Rows from block 4 of a small image classifier, named by matrix and row number. Rows with one number within an expert belong to one neuron, the router's apart. Each number is 128 + 32 x the weight over its row's rms, rounded and kept within 0 to 255. All counts start at 0. After the name is the row's rms in percent of the matrix's.
Before each expert's rows are labels from the 100 images, of 14848, where the router gives the expert most weight on average: "responds to" is what is common among them; "patch colour" is the nearest of a few named colours to the mean colour under the peak. Only what is clearly more common there than usual is listed. The data: drawn branching plants. In brackets: how many of the 100.
# router: router (model.blocks.4.mlp.router.weight, 8x192, trained with AdamW), inputs 0-95
# up: expert up (model.blocks.4.mlp.up, 8x96x192), inputs 0-95
# down: expert down (model.blocks.4.mlp.down, 8x192x96, transposed), outputs 0-95

# expert 3
responds to: red berries (55); narrow (43); pink blossoms (41)
patch colour: white (35)
router.3 093 [116 159 155 146 129 168 122 106 134 153 122  71  80 177  74 140 125  79 146 120 162 115 143 105 104 132  87 103  80  98 113  96 122 169 151  97 153  74 177 121  80  96 116 119 189  96  63 143  84 133 171 172 123 108 140 163 159 197 177 133  63 126  84 161  98 147 168 173  95 140 176 114 127 126 166 115 119 117 141 136 157 133 162 186 107 121 120 156 164 160 183 207 138 120  91  97]
up.0 078 [134 143 133 142 163 144  89 135 177  72 113  84  92 149  60 137 164 121 147 139 149 155 139 127 147 120 187 100 146 112  89 136 205 154 116 141 146 103 114 124 205 129 131 116 130 156 119 110  98 161  97 143 105 116 160 147 111 101 134 117 105  77 105 174 117 165 145  77 126 117 188 113  92 116  78  88  96 102 158 114 110 176 136  89 110 155 125 119 185 123 155 125  58 155 143 114]
down.0 088 [131 201 119 115 133  70 141 112  76 111 172 121 168 166 126 103  99  22 151 129 116 216 132 108 102 137 141 149 155 125 188 130 144 176 145 154 123 130 126 141 142 123 135 203  71 113 133 108 123 149 100 127 102  83  72 124 100 102 112 149 106  85 132  96 135 110 122 147 157 137 132  68 111 120 174 136 149 174 136 146  75  98 150 129 144 144 162 148 142 126 145 116 118  91 114 140]
up.1 097 [103 144 105 143  53 158 117 102  75 100 136 109 105 121 138 190 126 154 135  80  69 157  72 187 119 145 114 125 147 152 146  87 135  69 157 104 142 139 178 146 177 178 121 119 187  82 134 103 154 151 101 102 146  74 102 142 145 109 133 109 119 170 165 104 146  43  68  96 144 112 117 105 114 119 199 105 124 105 140 138 165 137  74 171  93 156  87 205 111  85 106  87 182 157 125 131]
down.1 107 [154 178  93 133 111 114 126 111 118 127 112 166 117 173 155 101 141 207 139 118 102 113  77 113 181 126 127 133 154 103 119 108 113 180  93 157 127 149 132 167  84 102 144 104 118 157 146  87 156 140 121  86  97  78 118 108  95  85 124 159 159 157  99 148 113  78 152 226  93 156 117 166 150 132 135  83 125 135  95 136 102 136 127  86 128  96 109 156 109 135 145 141 132  97 175 122]
up.2 094 [131  79 137 170 119 136 128 180  57  67 154  83 112 120 123 137  78 107 137 127 112 191 131 149  88  98 126 186 143 175 126  71 113  68 168 143 186 142 156 146  98 134 129 149 162 103 110 129 154 163 145  98 100 103 152 105 131 144 110  76 146 149 172 155 167 144 170 150 180 149 121 175 130 110  86 105 136 158 143  87 133 140 113  83 180 127 131 152 154 103 139 112  82 115  94 120]
down.2 092 [144  72 115  82 113 133  91  72 119 143 141 150 121  78 118 108 115 222 130 153 150  63 106 114 185 162 113  96 109 109  99 140 176 143  87 129 114 126 131 137 196 117 119  85 112 141 140 172 102 140  85 119 196 150 170 121 103 115 139 140 147 135 136 110 167  84 123 135 142 133 124 141 138 119 147 188  94 117 127 106 107 180 118 130 158 159  92 144 122 161 110 152 103 139 192 135]
up.3 091 [140  88  86 110 113  93 149 136 179  85 116 113 172 100 115 126 136  95 153 119 168 133 141 162 113  99 148 143 100 163 122  83 117 167  92 171 130 124 136  85 143 128 140 156 124 132 151  49 110 131  94  98 120  92  79 147 160 134 195 137 149  97 116 127 168 181 106  82  66 161  92 137 124 110 188 100  68  83 162 191 174 120 166  80 113 135 120 184 154 171 136 108 120 102 186 155]
down.3 101 [135 174 109  91 138 185 105 112  99  88 142 115 125  98 154 124 138 155 156  96  73 182 142 103  48 114 125 163 142 115 162  91 121 111 109 103 175 170 157 166 153 186 197 139 131 146 185 122 148 145 103  76 155 138 119  91  54 117 114 126 132 111 136 122 134 116 163 143 202 171  94 135  98 169 156 166 101 128  85 142 158 133 127 122  42  95 101 179 129 135 154  97 162  78  95 200]
up.4 086 [143 135 148 113 188 124 155 121 148 107 180 165  88 100  83 121 112 171 155 131 129 141 147 132  97 152 157  83 179 114  84  92 135 111 122 144 110 160 134 161 116 120  97 153  91  76 186 120 133  71 108 148  97  93 120 109 108 114  91 110  65 156 134  61 129 147 192 148 117 112 190 102  92 117 125  48  91 139 108 130 180 149  98 149  52 162 143  78 133 123 133 124  91  97 117  41]
down.4 096 [192 124  84 148 126   0 105 137 166 133 174 171 177 121 108 104 119 132 117 140  77 176  81 134 116 120 171  73 145  92  91 141 174  99 166 128 158 162 170 132 151 138 117  84 114 115  94 147  88 185 155 165  74 147 102 127 120  79 152 146  98 147 128 129 153 149  80 139 128 148  92  81 156 180 171 123 125 122 119 122 118 139 115  75 174  88 175 168  91 152 125 134 160 141 128  85]
up.5 090 [169 164 124  86 158 107 102 160 145  88 136 101 114 113 162 166 123 121  72  68 115 147 156 132 118 139 110 147 167  87 147 144 175 135  84 154 137  82  97 118 176 126 133 152 160 148 157  91 146  97  80 113 125 114 139 185 162 161 117 156 133 183  93 159 112 135 122  65 125 138 159 147  99  40 116 163  96 123 133 128 200 139  91  82 147 146 119 117  90 185 111  97 142 110 166  78]
down.5 087 [135 170 100 156 144 119  85 122 157 130 178 133 155 128 173  81 154 119 138 217 173 131 126 135 146 107 103 133 120 134 136 110 157  90  99  92 152 106 125 169  93 138  82 102  77 138 132  96 155 134 107  88 139 103 135 115  92 133 105  99 115  69 167  81  99 152 207 136 171 133 121 114 148  98 151 113 141 128 128 151 119 138 172 135 114 149 146 160 111  98 159 132 190 116  96 126]

# expert 0
responds to: autumn leaves (97); night (96)
patch colour: brown (91)
router.0 088 [ 97 137 188 174  90 137 144 105 116 133 160  80 123  99 130 198 137 179 168 164 113 163 112 121 140 159  97 139 155 146 119 133 106 145 112 127 158 121 141 177 106  92  73 139  84 172  65  95 145 158  64 108 184  68  95  88 129 154 183 142 110  99 104 128 113 115 157 194 146 136 125 144 166  95 145 147 159 130 150 109 105 143 139 163 102  94  77 154 168 155 114 175 102 129 160  84]
up.0 092 [115  98 101 126 208 124 116 102 148 109 147 202 124 117 110 137 153 180 151 151  63 131 140 112 153 101 123  75  80 170 106 143 170 158  77 104 162 121 115 131 155  74 123 179 132  56 150 103 138 144 101 150 103 130  73  67  93 167 124  77 103 159 115  86 100 187 105 130 137 139 153 152 113  89  86  83  78 118  81 131 119 156 138 111 128 125 112 106 132  67 137 105 137  69  98  88]
down.0 099 [ 82 161 172 119  93 148  92 156 198 172  88  72  51 162 113 138 134 112  63 166 152  99 139 119 141 132 157  92 124 142 166 168 102 139 135 160 218 109 115 146 131 163 112 149 166 129  95 117 156 107 106 136 205 100 131 127 129 163 165  98 150 118 103 108 154 116 156 150 131 132 137 118 128 156  89 110  93 139  98 183 149  82 166 141 139 142 132 102  79 139 164 126 146 172 132 147]
up.1 079 [ 89 117  75  77 159 172 144  93 130 106 146 105 106 129 170 110 131  53 145 132 118 138 120 100 137 131 178  94 102 141 131 107 144 120 200 161 147  75  80  94  66 120 154 125 123 145  82 133  97  77 151 190 145 180  84 102 118 160 170  94  94  73 148 151  94 112 122 113 128 167 134 166 111 178 122 197 175 104 215 116 118 120 157 112 154 146 112 232 117  57 152 139 157 185 165 106]
down.1 087 [ 72 143  90 141 133 122 175 151 154 136 144 115  59 108 114  95 160  89 131 144 202 106 106 113 123 127  89 134  86 126 136 109 131 111 112 102 116 122 127 113  91 100  93 149 164 141 129 132 157  97 123 143 120 166 100 138 102 122 134 127 149 165 123 156 130  45  77 112 172 127 104  72 161 118  95 110 161 114 138 201 104 126 119 122  86 148 136 156 156  92 127  94 181  93 110 183]
up.2 090 [ 88 107 113 131 185 180  90  99 151 110  93 147 163 105 144  91 100 124 158 131 107 127 127 147 115 122 140  96  95  98  96  77 138 161 148 196  68  91 136 113 105 144  94 118 118 124 153 173 135 155 180 130 146 120  89 160 130 161 147 174 117 138  76  86  73 134 161  93 101 159 119  94 163 180 127 108  85 130 105 141 121 102 117 126 164  96 188 102 124 113  64 139 118 159 107 115]
down.2 093 [141 114 135  82 124 162 133  75 121 144 162 138  76 187 135 201 111 118  78  54 132 131 110 115  91  87 112 105  96 121 129 120 104 149 158 168 185 114 126  90  98  89  82 109 175 108 160 132  83 108 167 103  97 125  82 177  92 152 112  81 156  52 170 118  79  98  96 104 161 170 150 172  69  47 129 164 176  88 196 161 177 143 137  84 180  91 150 149 147 100 108 147 177 113 153  87]
up.3 083 [105 103 146 120 217  97  74 193 150 165 147 113 197 126 100 162 146  84 116 156 162 144 125 139 104 179  97  95 170 139 193 102  99 115 131 148  94  90 111 158 169  81 140 120 169 138 146  60 131 120 141 132 132  78 131 115 134 130 183  80 123 116  83 108 104 154 150 149 137 102 122 135 158 119  87 147 178  94 116  83  70  88 122 108 144 140 126 133 178 136 121 115 149  56  99 141]
down.3 085 [121 156 120 113 129 121 110 116 118 181 133 157 138 168 134 134 160 122  73  78  79  90 157 139 119 211 210 124 127 132 150 118 153 117 110 174  87 135 165 134 181 106 150 107 108 145  80 183 157 186 106 139 176 114 179  91 107 152  60 104 152 125  98 202  89 102  92 123 125 126 150 164  65 130 111 128 112 104 103 123 140 115 140 181 163 167 118 159  99 163 123 139  92 168 132 171]
up.4 089 [123 102 167  44  95 143 133 134 100 142 104 120 182 101 173 118 115 160 181  86 153 131 118 136  89  72 142 123 129 149  91 120  77 125 134 201 151  95 148 106 127 153  97 114 161 135 151  91 170 114 117 135 101 180 132 115 157 154 102  73 159 145  87 124 123 103 132 162 129 181 174 180  92  33  98  97 134 144  87 163 138 139 130 164 118 134 110 168 108 135  86 148 136  88 137  84]
down.4 082 [108 177 113 123 142 115 175 164 167 156  97 171 130  91  88 142 143 114 129 147 125  74 104 158  99 198  52 128 150 131 137 108 103 210 120 120  76 134 177 134 127 150 105 142 133 140 108 124 120 143 124 105 153  67  92 165 169 100 196 118  90 173  73 127  60 127 145 117 152  84 132 112  98 129 136 140 137 155 146 142 130 111  84 165 117 114 152 113  90 114 198 147 184 116  96 116]
up.5 104 [ 91 140 144 145 135 132 145 116 117 120 108 161 105 132 113 105 152  30  87 113 178 156 123 106 117 136  88  99 133 116 131 153 113 150 122 214 121 181 135 143  92  70  87 144 117 115 111 153 129 163  74 181 105 132 143 155 133 129 125 148 169 104  93 163 110 149  95 160 158 123 126  99 153 110  80  99 171 144 107 117 129 115 160 103  79 118 162 138 150 157  70 123  80 192 118 138]
down.5 111 [112 120 111  71 144 133 162 133 153  87 146  94  86 120 147  83 146 172 149 120 141  78 135  90 130 113 145 171 104 136 102 188 132 109 117  81 127  99 116  93 114 141 122 107 149 177 103 143 104 171 141  85  66 166 154 142 108 107 175 169  98 185 100 126 123 202 144 138 150 118 102 103 194 128 130 127 132  99 136  88  86 130  99  63 204 144 172 107 153 133 107 118  94  50 141 152]

# expert 5
responds to: bare (100); night (84); wide (41)
patch colour: black (64)
router.5 078 [145  50 119 146 123 132 202 172  78 103 115 127 119 124 165  88 115 126 171 202 153  97  71 105 120 145 109 131  78 159 157 108 113 171 113 115 146  97 133 149  98 131 130 203 102 121 123 152 138  93 179 107 126  92  86  52 155 105 144 139 110 185 181  96 142  50 168 112 151 127 162 135 104 174 200 138 107  93 151 137 119  98 122 147  53 154 122 138 107 120 128 159 151 134 156 190]
up.0 079 [151 112 133 140 115 118 153 131  95 125 112 190  85 140 159 107 111 126 130  78 117  71  85 169 169 178 124  69 105 139 166  98 146 162 153  92 108  86 161 136 143 133 125 149  90 127  93  82 122 115 116 144 130 147  99 140 144 117 129 149  52 116 170 131 165  55 125 111 111 116 167 158 188 118  84 102 123 133 138 107 113 145 140 149 160 112 145  97 120 106 110 129 143 103 139 135]
down.0 082 [ 95 118 182 102 110 125 196 130 116 133 137 156 111  96 176 122  97  72 122 161 171 135 149 139  61 122 154 138 114 137 102 142 140 146  96  86 164 114 121 135 114 122 103 168 139 139 160 172 112 110  52  76 132  89  96  78 130 128  98  80  96 106 124 111 151 134 132  98 101 140  97 105 105 185 134 154 149  64 142 150 104 200  68  55 151 123  90 110 119 175 223  57 141 151 177 137]
up.1 093 [101 123  95 156 182 131 136 103 156  60 145 162 104  89 134 113 103 127 154 154 192 111  65 197  82 131 105 123 129 130 124 133 149 136 131 187 114 189  77 136 126 112 152 151  94 161 124 196  95 165 159 114 128 122  84 117 179 106 122 156 155 121 182 176 146 161  82 144 111  81 132 113 139  90 187 197  76 159  73 116 128 107  47 185  72 133 135 136 111 114 125 177 116 140 118 157]
down.1 107 [161  61 185  93  74 150 121 165 145 138  86 158 139 153  96 128 103 112 112  93 184 119  62 100 157 190 103  70 108 185 152 103 126 123  87 146 143  94  98 132 131 148 109 143 139 142 170 166 135 127 126 126 207 173 176 111  87 159 169  67 151 125 136 136  85 135 126 102 161 134 167 115 137 101 156 110 152 131 169 111 172 107 118 112  83 139  97 191 124  88 121 147 181 142  76 125]
up.2 117 [112 146 128  70 112 103 147  99 112 159 155 155 110 129  53 144 158 162  95 133 150 189  95  70  86 168 102 108 108 119 135 155 169 118 126 100 142 110  73 150 149 130 131  73  95 153 106 121 115 136 172 111  99  49 106  96 114 157 105 107  65 143 137 179 118 136 176 116 106  91 119 161 137 169 107  94 122 125 129 108  91 115 123 139 131 117 139 144  94 111 136 137 152 150 163 161]
down.2 107 [ 73 174 156  74  64  91 140 156 130 124 119 111 185 109 131 123 145 103  78  97 109 148 198 161 110  30 112 114 103 122 116 143 166 161 138 154 116 184 112  87  81 204 138 138 177 101 112 101 169 108  97 161 167 139 134 159 106 157  93  89 125  85  97 126 141 112  84 135 138 149 131 123 131 157 171 104 128 135 124 154  98 149 129 138 199 139  97 106 110  76 118  79  96 133 144 113]
up.3 109 [138 126 161 112  98 144 123 168 182 140 101 145  89 146 130 152 144 161 112 157  96 100 153 120 110  90  96 193 107 139 131 124 119 129 122 189 171 112 197 150 109 122  97 139 158 148 176 146 126 125 123 147 148 152 120 165  75 110 135 152 120 177 146 105  61 133  89 139 132  77  95 117 141 111 114 145 170 104  78 186 127  95  98 149 126 115 102 186  83 162 158 118 162 133 114 136]
down.3 099 [132 149 119  40 166 127  99 108 199 109 159 124  76  89 111 133 163 137 102 121 112 109 150 117 131 126 192 186  58 114 119 126 152 166 132 104 126  76 149 111 112 139 150 156 145 122 113 149 171  66  85 140 117 161  92 113 118 152 114 157 128 144 112  52  68 110 106 162 125 149 108  76 155 154 166 153  43 112  82  53 111 180 104 183 155 156 151 146  97 141 122 138 145 136 108 132]
up.4 096 [157 117 114 126 175 120 133 142 122 135 190 138  97 104 146  77 130 119 136 193 132  44 100 152 139 161 138 124 114  59  61 154 113 143 133  83 119 132 158 128 110 141 140 129 109  92 152 141 101 146 115 190 159 142  61 106 149 129  53 114 115 137 129 160  93  76 139 114  98  96 154 109 107 105 152  82 104 106 148 153 109 143 114  72 107 178 128 169 122 100 142 133 142  93 137 144]
down.4 109 [201 121 130 135 181 140 132 115 137 129  97 115 176 104 154 110 167 156 157 132 157 131  95 141 167 127 129 119  90 140 171 138 142 145 128 128 133  67 157  60 180  97 114 113 129 115 131  91 145 131 122  44 146 173  83 110  25 118  98 143 135 132 165 132 164  88 158 130 152 167 134 123 191 149 100 128 170 165 125 154  91 118 114  77 124 151 145 217 146  99 176 146 172 118 156 138]
up.5 117 [134  82 136 164 101 163 135 152 170 124 137  89 108 146 120 178 131 139  92 163 105 135 109  93 159  92 121 164 132  98 188 106  66 107 189 114 135 112 199 103 197  86 161 128 206  89 122 219 162 105  65 125 123 106  77  92 169 147  95 161 145 142 147 135 116 127 105 120 118 110 140 123 120  82 130 134  78 103 108 154  96 194  81 136 135  94 156 110 148 109 177 130  82 156 113 159]
down.5 117 [169 104 114  70 114 142 178 177 177 135 117 134  82 159  53 170 129 126 145 145  82 133  67 120 103 158 175 169 141 172 134 157 112 118 118 110  95 148 173 168 159 113 124  85  75 159 192 192 133 119  79 125 107 111 118  94  99 112 142 166 196 150  89  93  73 136 142 136 127 138  43 144 130 180 116 134  99 166 124  65 145 156 159 179 172 117 158 119 150 139 122 160 123 113 148 179]

# expert 6
responds to: bare (100); two-way forks (92)
patch colour: grey (94)
router.6 117 [ 88 149  83 121 155 145 128 171 125 132  96 186 188 162 163  68 126 145  62 126 156 116 123 113 116  99  90 165 107 141 149 118 119 136 166 146  64 108  69  82  54  90 149 147 161 156 105 151 141 102 106  93 154 136 139 108  89 133 170 149 148  77 140  69 128 173 161 183 135 124 175 148  75 183 148 151 102 147  84 161 110  96 187 137  97 130 138 108  95 172 132 168 179 164 138 133]
up.0 099 [127 174 119 106 121 110  90  92 130 138 106 116 115 166  95  72 208 163 106 137 141 164  61 149 116 155 113 135 113 116 133  65 128 123 151 132 139 137 140  73 152 117 112 183  88 108 157  91  66  86 110  88 176 164 120 190 131 151 112 100 156 156  76 193 132 132 138 112 116 106 143 125 112 120 102 154  92 136 131 148 130  84 157 122 138 164 154 194 121 151  78  68 177 125 179 118]
down.0 098 [177 108 104 110 205 153 120  73 117 116 141 113 102 130 118 115 130 140 139 121 143 192  67 104 146 109 155 151 157 145 157 145 106  16 142 135 114 152  99 134 131 174 127 149 135 110 132 120 109 175 148 143 142 176 135 124 159 120 182 195 159 130 120 109 134 105 202 134  72 152 145 161  89 131 124  68 131 187 189 109 100 141 125  83 149  76 127 180 146  92 190 144  70 150 131 120]
up.1 108 [ 91 160 164 129  51 115 127 166 127 110 149 113 141  90  76 138 117 124 193 123  64 154 100 151 182  88 142 108 150  72 101 109 122  78 136 135 124 166 174 192  80 122 140 110 165  96 164 162 142 155 155 135 138 164  83 140  94 169 138  94  65  80 150 175 134 109 104  95 144 166  88 147  94 148 103  81 167 136 113 113 109 117  79 132 164 168 121 166 129  65  68 154 109 109 160 148]
down.1 112 [ 98  91 122  96 140 166 162  77 117 156 125 132 128 159 134 129 123 160 142 121 110  73 151  87 100 108 102 145 143 174  91 158 155 101 157  91  87 131 180  90  80 140  52 148  76 145 169 140 125 131 113 106 106 121 202 153 139 158 108  93 125 165 115 132 153 118 106 140 113 144 115 212 177 101 139 128 118 125 129 150 107 130  93 127 105 168 151 113 147 118 148 170 186 103  97  82]
up.2 086 [101  77  84  99 173  59 150  86 132 158 151 123 105  65  70 126 131 121 180 123 134 111 119  99 130 153  81 172 156 128 129 166 161 134 151 169 105  86  84 156 122 114 143 127 118 116  98 131 177 134 112 126 113 146  76  87 161 228 188 167 125  61 164 151 133 111 166 138 158 132 129 150  77 108  99 117 159 101 116  97 186 148  73 102 130 135 144 139 152 120 102 174 104 142 138 133]
down.2 080 [137 139 154 154 105 155 153 136 166 140 129 120  46 160 156 112 117  54 114 129 159 119 165  92  68 166 127 142  99  93 121 201  71 157 132 144 168 130 177 111 118 107 144 200 153 181 129 123 131 165 128  93 143 143  91 146  69  65 133 104 141 137 137  88  88  60 126 151 142 140 117 128 103 183 125  76 114 124 139 136  44 144 133 145 156 140 103 105 112 154 155 128  96  99 148  99]
up.3 106 [126  61 141 128 168 148  56 113 153 159  82 107 114 133 172 164 120 165  68 132 135 137 122 141 145 173  95 114 167 160 190 152 130 110 144 117 119 120 147  80 170 135 128 183  87 153 142 121 115 130 113 104 159 109  94 110 103 131 108 195  78 119 109 115  76 148 141 123 113  84  78  97 194 147  76 148 116  56  95  95 215 120  89 147  99 140 159  96 139  97  88 153 116 135 152  92]
down.3 107 [136 127 154  87 131 134 145 145 144 126 175 167 106 121 154 160  99 128 114 146 179 130  97 168 151 105 127 122  97  57 160 151 167 138 104 110 190 126  72 128 146 131 143 119 115  75 157 121 105 159 159 129 103 154 127  85 140 132 155 131 131 108  93 143 136  86 100 141 100 118 140 126 159  96 178 154 147 172 152 134 107 116 114 137 164 103 136 155 111 150  92  55  73 108 144 136]
up.4 113 [100  93 148  69 102 146 164 141 172 136 134 133 140 141 110 116 126 102 131  86  99 101 110  92 162 181 129 151 130 108 168 112  72  62 126 155 130 117 135 151 159  48 152 103 169 155 146 181 162 192 139 136 109 153 133 107 116 153 111 153  94 153 143 145 122 135 126 147 128 163 190 122  81  97 115 115 217 180 110  89  89 169  74 170 138 180  84 118 128 172 163 142 115 130 158  85]
down.4 105 [134 159 100 159 202 147 148  40 130  71 111 129 134 101 108 112  88 162  98 142 145  36 169 145 131  16 105 170 122 153 139 159 142 165 129 132  48  70 161 100 171 132 103 112 156 143 116 189 133 110 152 112 149  94 132 187 118 127  74 126  84 130 125 134 125  68 130 159 117 121 104  66 121 165 184 145  91  94 137 162 124 188  93 127 131  96  85  87  99  63  98 139  88 161 154 155]
up.5 085 [167  73 214  83 127 110 190 117 102  77  96 157 142  39 100 140 181  96 124 149  99  97 156 157 116 152  85  84  89 182  93 145 154  73  84 125 117 164 167 136 126 157 173 107 122 146 162 120 111  94 113  90 152 180  69 129 162  68 122  77 117 161 124  54 160 145  94 180 171 138 105 118 152 146 103 132 160 121 106 100 147  80 101  80  70 141 122 167 150  78 115 178 147 103 162 119]
down.5 085 [151 154  90 131 104 163 107 158 182 164 120  88 124  99 165 164  91 147 112 195 101  94  60 153 167 147 101 113 120 161 143  93 129 119 100 111 133 157 105  96 104 135 168 144  92  95  99  75 137 188  76  99 118 153 125 103 130 139 120 167 123 150 141 211 155  83  92  73 148 129 144 174 132 117  82 134 128 153 126 164  91 124  91 222 150 105 132 121  84 129 163  54 127 127 112 172]

# expert 7
responds to: two-way forks (87); white flowers (51); drooping (41)
patch colour: brown (62)
router.7 104 [115  47 209 133 138 139 134 135 145 140 136 104 153 123 155 144 128  93  81 130 107  94  81 116  87 154  96 129 103 108 158  89  71 124 111  59 103  88 115 149 144  97  93 102  95 153 136 126 139 145 135 128 185  84 108 110 174 150 119  99 113 200 128 109 111 124 139  90 132 153  93 134 174  72 105 181 171 132  79 127 173  78  44 162 123 120 120  87 158 160  92 119 126 153 138  85]
up.0 096 [ 93 122 130 153  39 134  55  95 206  96 118 187 124 132 113 161 128 158 153  55  61 123 205 113  73 110 170 147 133 115 137 110  97 155 114 110  87 118 116 153 119 132 149 117 190 122 106 133 139 157 107 153 125 179 106 153 135 139 148 140 144 165  94  64 149  88 150 195 149 138 124  74 167 111 140 161 152 143  98 136  97 160 146  84 126  91 107  95  89  51 150 116  74 137 100  75]
down.0 089 [151 130 138 175  86 156 125  78 147 137 128 168 139 118 180 152 144 112 142 161  82  45 167 158 109 131  94 195 162 205 160  87 147 124 131 173 147 112 137 173 140 105 104  99 108 126 130 147 120 127 122 105 157  87 167  91  86  88  36 175 125 156 138 101 100 137  69 109 103 129  77 182 207 105 124 167 127 171 115 160 150 121 137 157 130 161 118 125 120 139  61 123  82  89 141 136]
up.1 097 [132 136 148 165 136 146 102 126 126 117 112 130 152  82  93  47 136  76 139 132 172 171 185 101 173  84 104 112 177  75 143 176 165 142 137 125 147 114 132 151 146 196  85 115  97 143  84 149 103  99 123 147 151  73 187 171 108 156 173 152  79 123 156 156 137 117 154 145 113 176 108 163 205 147 130 125 128 120 157  87 101  87 162 113 106  79 138 155 210 114  94 157 115 117 131 122]
down.1 102 [109 169 134 137 150 115 151 135 136 161 120 114 151 122 134 123 123 175  96 118 128  61  59 119 102 120 111 154 189 137  97 142 158 108 142 131 136 155  77 130  84 107 153  86 120 149 127 156 106 101  77  91 130 115 140 139 126 107  97 149 148 179 113 149  95 132 126 107  78 124 153 125 110 129  67 128 101 110 113 114 143  72 115 125 182 143 193 138  84 112 105 122 115 177 118 149]
up.2 104 [107 124 160 162 133  94  73 127 133 204  96 155 163 130 109 132  83  76 122 131 105 206 101 165  92 148 126 149 155 157 157 183  82 149 175 138 145 119  91 156 183 125 125 147 156 152  94  72 182 114 125  88 140 155 143 137 187 191  43 146 110 104 178 206  92  89 113 156 140 136 133 138 184 125  95 136 149 159 125 170 130  98  87 132  86 155 133 134 155  73 141 112 125 148 137 110]
down.2 101 [ 93 107 132 144 174  76 116 108 149 148  97 104 147 124 130 154 104 125 130 101 141 135 128 165  96 161 130 160 142  66 185 154 153 137 147  74 135 138 149 160 179 186 121 144 119 152 180 105 144 153  89 178 120  54 130 102 130 167 102 117  84  94 103  73  48 112 110 122  63  49 101 149 176 138 158 153 130 126 161 141 105 126 138 206 119 152 136  84 141 114  84 109 169 142 146 129]
up.3 084 [128 128 182 153 142 191 100 126 154 114  86  79 116 156  67 153 113 128 152 164 139  75  94  99  99 160 147  90 161  88 118 148  93 134 128 133 109  92  85 134  78 113  87 124 161 197 174 136 126 166 101 192  76 140 188 124 132 153 152 117 136 134 107 139 145  72 100  99 120 103 122 126 152 211 120 124 136 168  77 111 101 137 108  97 104 126  75 111 151 112 101  95 104  80  54 128]
down.3 079 [117 157 125 141  98 105  47 157 127 154 126 138 165  80 151  97 111 132  80 138 111 144  74 122 145 117  86 123 143 161  68 125 190 116 145 163 142  77 122 176 113 151 106  98 110 166 106 161 189 139 142  92 151 166 177 140 138 151 134 141 137  90 111 117 207 112 109 131 181  72  62 143 144 143 120 124 135 153  97 117 140 105 152 100 143 151 108 126  94  98 155 118 119 103 178  78]
up.4 088 [ 75 104 155 150 168 127 118 112 119 139 123 111 127 159 164  62 173 139 159 112 120 123  96 164 124 178  92 175 124 170  86 123 108  65 171  90  79 161  99 143 110 109 108 135 173 161  76 158 123 147 120 157  65 135 109  96 144 137 111 191 112 119 151  96 147  65 161 150 116 133 147  95 143 120  73 120 113 142  88 162 152 134  96 128 136 185 151  55 114  97 153 138 152  64 147  94]
down.4 089 [186 153 129 198 103  74 103  97 138 137  41 106 182 121 186 161 139 138 168 102 148 167 126 128 124  91 107  85 160  99 146 153 134 140 143 106 132 159  61 117 157 141  68 165 102 109 110 170 134 143 131 119 136  53 157  68 123 148 144 151 157 102 168  92 125 161 111  98 122 143 114 150  67 118 209 131 107 127 170  74 129 171 124  87 147 155 127 127 130  77 146 139 163 146 185 170]
up.5 134 [148 136 142 201 139 101 100  97  72 119 142  85 139 112 163 117 155  98 185  94 117 119 141 155 137 106  54 156 109 118 158  75 110 144 107 111 108 119  86 132 136 139 101 106  57 121 112 153 101 130  88  85 164 166 150 182 122 140 193 139 210 146 154 151 165 171  84  99 167  98 100 107 104 145 156 116 152 167 117  86 153  93 111 188 133 110 182  99 138  88 129 159 122  97 134 137]
down.5 134 [122 133 154 160 105 159 132 127 147 115 155  89 112 115 122 138 159  60  49 136 155 140 119 139 182 102 126 119 109 198 139 155 121  93 150 138 182 144 136 143  87 103 129 150  97 138 108  77 119 187 117 128 156 163 143  42  93  83 144 128 101 105 177  99 214 128 135 130 170 132 103 109  81 114 102 124 168 104 190 132 191 128 177  80 141  88 105  96 149  97 138 146 131 137 114 154]